Rows from block 6 of a small image classifier, named by matrix and row number. Rows with one number within an expert belong to one neuron, the router's apart. Each number is 128 + 24 x the weight over its row's rms, rounded and kept within 0 to 255. All counts start at 0. Numbers have three digits each.
Before each expert's rows are labels from the 100 images, of 14976, where the router gives the expert most weight on average: "colour at peak" is the nearest of a few named colours to the mean colour under the peak. Only what is clearly more common there than usual is listed. The data: patchworks of several textures.
# router: slot weights (model.blocks.6.mlp.router.weight, 16x128), inputs 0-127
# up: expert up (model.blocks.6.mlp.up, 8x64x128), inputs 0-127
# down: expert down (model.blocks.6.mlp.down, 8x128x64, transposed), outputs 0-127

# expert 6
colour at peak: green
router.12:146090110137139058161130091099103142102116106161111087131147159144150142110104127152130105137117144146107106158090137157135114142103136169124116161122119156141146156105099094114109091131144117099159160111113091105136181142133119123173187115122125108124119164155137130107134097120119157136132124095150135111151125154123137128164078116100115160137088072128104129141118150132173141123094
router.13:136098105138105140168134098106098158172146120140137091173150142178177102113118125149135156101117100124136128155103154116138125123108097166126134110116149095128124087128139102105107096154168151095116162088097164084130126091141167168157126110130151106116160131164108120103160102113152131132146089081162161119096130134134088103122111104139119139127118097119151168154118119143135151122121
up.0:106118123128133108140154097153106075127126140147160122123141090113080121111083084096076121107143109162139105138114111161154119111144129131103123150101141159113134119126163131169163116103104137117149155117158144098121087113147120146121116116198144116117124164166084141151131120170111129135153096128144125135094106139111155113126117090125142160191100159128140136133178118174144146118139
down.0:138157064135130124108126110108130146136128149138109131128130173112172133132151163149163159126117137109139152132136118085091148141089153109149115110145127090139122136134121122129107128133138109120115102137108112113170160141113126101148139160060104145125114082122205139116140132075140151125119171097102175142159109152117114100136136152126128072100155077096131124162092135114114132143136
up.1:123123143146124147145103139143138119125124093116117103118109119113133138137181167159143130147068117093110129094136128138064146141152126127140164110136126125152127129108085133132103138137162139172114128120146125175127129144095118127147134115084144105099137085105139110111148145114132135145139189127095123129155152138143133145066143184140127109139150142124058133122094180071100124145150
down.1:083116153078106144116108149132156119100106095102157158139133070134130164167127128096116122155157147145150099101139166125176138127155120116139142140136142139121090124137112171096109137114134118152107122151109129169108123135133176160104110121182117147159166160099092100142123127127108077110124092165164088128116116130147126157142139115107148144107144155135139132089176108126136096107136

# expert 2
colour at peak: purple
router.4:144150154141125125100152129111138130084137123113132146131123140128111162114102129132144103151143165119086172108149131106143120077095148126087067111153133123095152135094142072116147154130148094114121121156141083140161135158167126100102158118118106141165084142163118133149114119137126157139169114183116137108129156076151112169136122165118124103088128118127151075137140119126133128096108
router.5:139160112091144140118107136147134127127132086131145179137134084135159118089129129087138143133123133118159131143145107089146098106158152128153119152134143164086137136172126120117129184133130119179139100134128145118104111131115159146083092095150112178104131128154086152163120147140091088085135133170118101125087090107131100096114148130125109122102152112134156098119175109119104166143125
up.0:151146131099125144112115117098117168097099114129107153139134124124163138117145183136174144168125151082112137096140129095157154122121119143145116118163174106116119142131092122074089161148171110134103107166080107135150156160111150120118141134105090159113126128104152126125131137097099114122145141148116115120123156105146075141127157157095158103071174090110141102138129107114105139113113
down.0:114116123167160143134160110148104081154122155158150120110097139117094120105118075116084122099131110150134114151137113146102103105132104118095134134065136152128140117138164124150164094138091133134151128093184153121148079142156062129127115102148165098107106102149090153148112160163141134154106144106124139139094120114094150119133143107143133134190107150148110141130125129150135142143128
up.1:129130162131130101147100138149151161154101115113072112159159134122162159155149135153103113106104106169157118113106119146089091081122140158157188154103115171145128135160135150116145098162102160127183129120087124083105112156081109129141127121117138116143138114133106124115150132134137114149135144055105117155151129167107124145105145102137107136146144150122092145115160127133108107134150
down.1:152103084142087110105159124120156105116132151110142143109114152123113163162091108107140113149109174128131087145129169135154138136129163096118110158146109152118112163130111118138147139087156128140132151122149083119126162094152162147109143136128117154155080155125185087147111111113095146096110130153105139112107062118151145164154109145093136115118109118128161121126089122118170100130095

# expert 1
colour at peak: green
router.2:162100114150133083161124112102122134128169112144151098115152153124135105108075116128108106109129145142151133143090105131114094128121178114120085151145096146131136124127164089135123115111127143075155150122136129097139129087133130142123127109133161162155136143157153141157130071121126171106154129113134125117148078158108157086162073103139130156144077082133133158131113155120167143145149
router.3:155111146164128093159085104067155155114114120139096090101143154091157136147141147144095119141074134127132115119122123150113131137169133164148155162124126170160163159138098130126129108159118141090158126136125121115153154148077115125163153126112143126136149123126152111090100113137122159123119148080120084104181116137110148122141116128114143159167115081140076146120128146104118100156121
up.0:110157123105151153076140142144126108127113138132128185133130069120102121105133113113136172123169113143146114136130114130166156143107109140148140122106175139115109115149129172115117136119112091156135108152126143128135112143155108097118109149178097131139129128118133147150152180111133066148135119152149118181098132120094093112127160098123142131110137157100161103098171074168123114088148
down.0:179103085155094134132160122092162118161149174099141110111139198121115147157091131098119111128085123105130125109128150116111098125136117117114111136144106104139096142137150102159151099138143161084119140107153137111130143126109137134125117152095168150159080126139139111123092100151119194110117118107107157102124123126141169143123107157119134110152122109123123154138088124132134094185086
up.1:087145140097094144124126091146106138140122117134121168176130108171178163149148142128142153133139133124135137117164156092139136107116121118144123106132134112097145115157110137114088168125165115178117114101091139111111132121146164155092101086155090152104124152146094113118125152083107096092114093153124125116091134112148084157122145139113121099067161125131142117166168123125107158114119
down.1:093130160108150132146081122166112142100118079135128143151121074136177131121156136164145115145140172139131117123124114116136172107132170119138164132136136140122134110125085162076102157133133108177137120163101115147148128118124128136123132080135091122114189118101137136132167117068134094142137136140138106135155115132138085119125156112135136126090127126125133119117157139079137145078182